Weights of a small image captioner.
Model: 26.3M parameters, encoder arch swin, encoder norm layernorm, encoder patch size [4, 4], encoder depths [5, 5, 5], encoder widths [80, 160, 320], decoder width 384, decoder norm layernorm, decoder activation gelu_tanh.
Training: muon at rate 0.0088, batches of 128.
Data: trained on drawn branching plants, 145000 training examples, 6.8 epochs.
Rows from block 3 of the image encoder of a small image captioner, named by matrix and row number. Rows with one number belong to one neuron. Each number is 128 + 24 x the weight over its row's rms, rounded and kept within 0 to 255. All counts start at 0. Numbers have three digits each.
After each neuron's rows are labels from the 100 images, of 14976, where the neuron reaches its highest value: "strongest on" is what is common among them. Only what is clearly more common there than usual is listed. The data: drawn branching plants.
# fc1: MLP up (encoder.blocks.3.mlp.fc1.weight, 320x80), inputs 0-79
# fc2: MLP down (encoder.blocks.3.mlp.fc2.weight, 80x320, transposed), outputs 0-79

fc1.188:166139104152110114174144145125113149117108144131090143164146122123093134130135154143120127106074117153093149113115159084087144100120108136127107110142147105115110124130163171117137126124124121089098120069117163116142120166144130166111131189
fc2.188:124120129103134106095116113145160139152143122101151118099070147128183157073119141112106138112154139137150100132135119139149113167132156146129164180142125149116161134121107098155140103145140135165158122181127106122135110108141117061148115141
strongest on: green leaves

fc1.179:135139106115159120097155134122127151120115122130093099107109172098163187168111130119138093147151142132145119113117091158091150120158092099117132135138130129096166149132117120135103158126141136127183163151102062144142155133094131104124098146
fc2.179:110103144136130150114127163111123097150132151153132178157140109157127085093122110103107151133154118134146143131138143082159091147104125135137095106148137170167105112101175093142128119119106114149107135092155187108132106130132094148131166092
strongest on: pink blossoms

fc1.281:155085127150097116136127151126156096132131115143175143156137131158144150127106096114114134107092144188151137143149120097136122128124112124137101147113103139146119141125124140099120179133147119177101173146115124098086058144134150090092121110
fc2.281:131150096138146148126080155107119129078113099117150136148146154129157105151149164097134111128133097107145141063099126122146142129129143125093125132162128080161105111118152122135167127116098141106154146140157123110142182172098169098144127108
strongest on: white flowers

fc1.42:124110138101098138098088149123179085148183123139086121121145170102172111111117124138092144124094136166119125115144120109111135175145159130123109126133121155126118064105106148112128111167150162154133125096152147107155147120130142119134091139
fc2.42:165145135133123123137141120103136151099091114145141118161135116141065100120136154111088118140167123148164121120122161158093142133107142124123125153157106060142085124101114116116151117135111174149134141153114123111087140134138154146167147070
strongest on: pink blossoms

fc1.141:155143148130157140103147045120149159118099142135122085129140153138120114139104123113121151116159128148128113126155139094148123108161127086112153108110100106079125132122129113117107137124114173096157116158123117063123149147174147136171137140
fc2.141:126104113149141112124179104078136100115125122130161113143125133122164132101156134133125091132141131123144121118102090084117101173148119152140092136123135188086147088115149157128123179130135093151099164160094134086114116156141134111117149147
strongest on: pink blossoms

fc1.197:134099145126151128135115142084156091108161099066137113109103139154084114129133125163112116113160108120154145117108127126154094121120094148098117124099128137139088126142149156126155128133166152142135122107146179114125106112206135131163102150
fc2.197:132112086114107169077139118132093153150123108133127116146137087115094151127132165112131103129150091115153156142126082147129139124127125125169119085137123141156116122163123082144175133163127129158109150171152124122087156102136099096136093160
strongest on: green leaves; pink blossoms

fc1.255:141115104158116143137130117132142129144165131094145129118146120114085105144115074150146091165118126136144153155077119137092138095107095132139174130143140091144146177121141123102109118109161166135128132116143135083132154073181129099136110145
fc2.255:106123097139142143117178164104135145124120119123100101157107135115149119150115153128142139084150125118143165060132131113124128155150133159121096102097178165152078101112141104154165112124157131116161099127108150123118152154110096146142103094
strongest on: pink blossoms

fc1.167:139094124120106095160128091135137114128144100151122092117143146137124126126177136144140144094100171147098087118083118105145141111174127102130142156127085160148103139120114141141126128138141171142129162101175099101107171141147130115124075161
fc2.167:136171145141156156117185144138134176129135130127112103149097146165151094152132174102135078157157121118098162135127112123147146137138092119124131125127159105141101122102115097112114085114075105110141132107084145094147130087114121159131136131
strongest on: pink blossoms; night

fc1.266:186129138148155125140130147136087122134136157106124132142090108165127127158114107138110123119149176141082129115105074131093132145107110092151153116165160158145160133139119117126124181127119137081097073113091121122123144140124173126108130119
fc2.266:086136171135166111088123142142138138099130103123120101112134101129148106129135130151175140153143129129099127135170192123159093118131120164127106133101111091112173085165102087087158120135120128155121122140118113103119151126097101154124115167
strongest on: bare

fc1.299:135139125114134126166124118133146100111134154166141150171158100156139103161093155110137089106163115152121141107127148147150108099136119140140177101117136135082076110133126138165140118142122109085128130103121116110108122072114145185099148089
fc2.299:152147102110141130111162125105108140152156117063150089125129093132136148132095153113116167106139140114111159122166097163122143088134076128086164155129088149138134134097092176152142096118123131133163136143130087143121138147132146100131147129
strongest on: green leaves

fc1.274:095130136114152128129162127124157148186153122146101128109115138131112151115120121137111122137097124135162119105134144136111131093120128106072136118117161134148140145123095123152105089145132140093176134111102149124101064075174181151151124161
fc2.274:108082126128134155146095123118171127095080099132135097147116109120124135151142133102137105115117116155141164137078106097126125119135104141153149114118162149111110144099150126093113163154157121177137112139154111130170149171130100152083106177
strongest on: green leaves

fc1.155:160148103142095082164129106113135113146069142144119171167095134108104166146116132119127156091122115159096178118131148115128151127143126144116108122120135165116131150157130151151133087118081095104129122105143180110145117106151143116115106165
fc2.155:104098132102151180133116155141134114106158108101149103076095126149166121094160145115112134102117111161165088157115106100166119136127124142098123121150088105126138121119151152146135166132197128142104137132146091160103129155113128115138158131
strongest on: green leaves

fc1.279:156080132139124128088109120139091101135110155144109130164093158141147094136199134168143112126120144109128120124087151119138129130132146095140112144157100134148111128111102178129183155146141123121086136129160095081135120118118124109113094160
fc2.279:092153152109140189118088135147179102114133101118089109122134127148131147121085132122165122146183125134122162112121109102149102125185114117142099095085135133089137120114126142125141114186121095125160119132117155123161102112137144155122120129
strongest on: white flowers

fc1.165:129135119146128158134144132103111175166108115145158146097119073114158154154127113154126142161140135115140100085096169156142155129124135109150163135132130094109089119100125137132148110170132141170118127133094077085085136118120080130127121104
fc2.165:128068159128078111121141154144119145126140164127102122146153179158141095122102109124121105105146148150139119189146083122112095146161128135096119117124144117159158076139116104138119112118112142099148097106126157162132126132177162116145114133
strongest on: pink blossoms; white flowers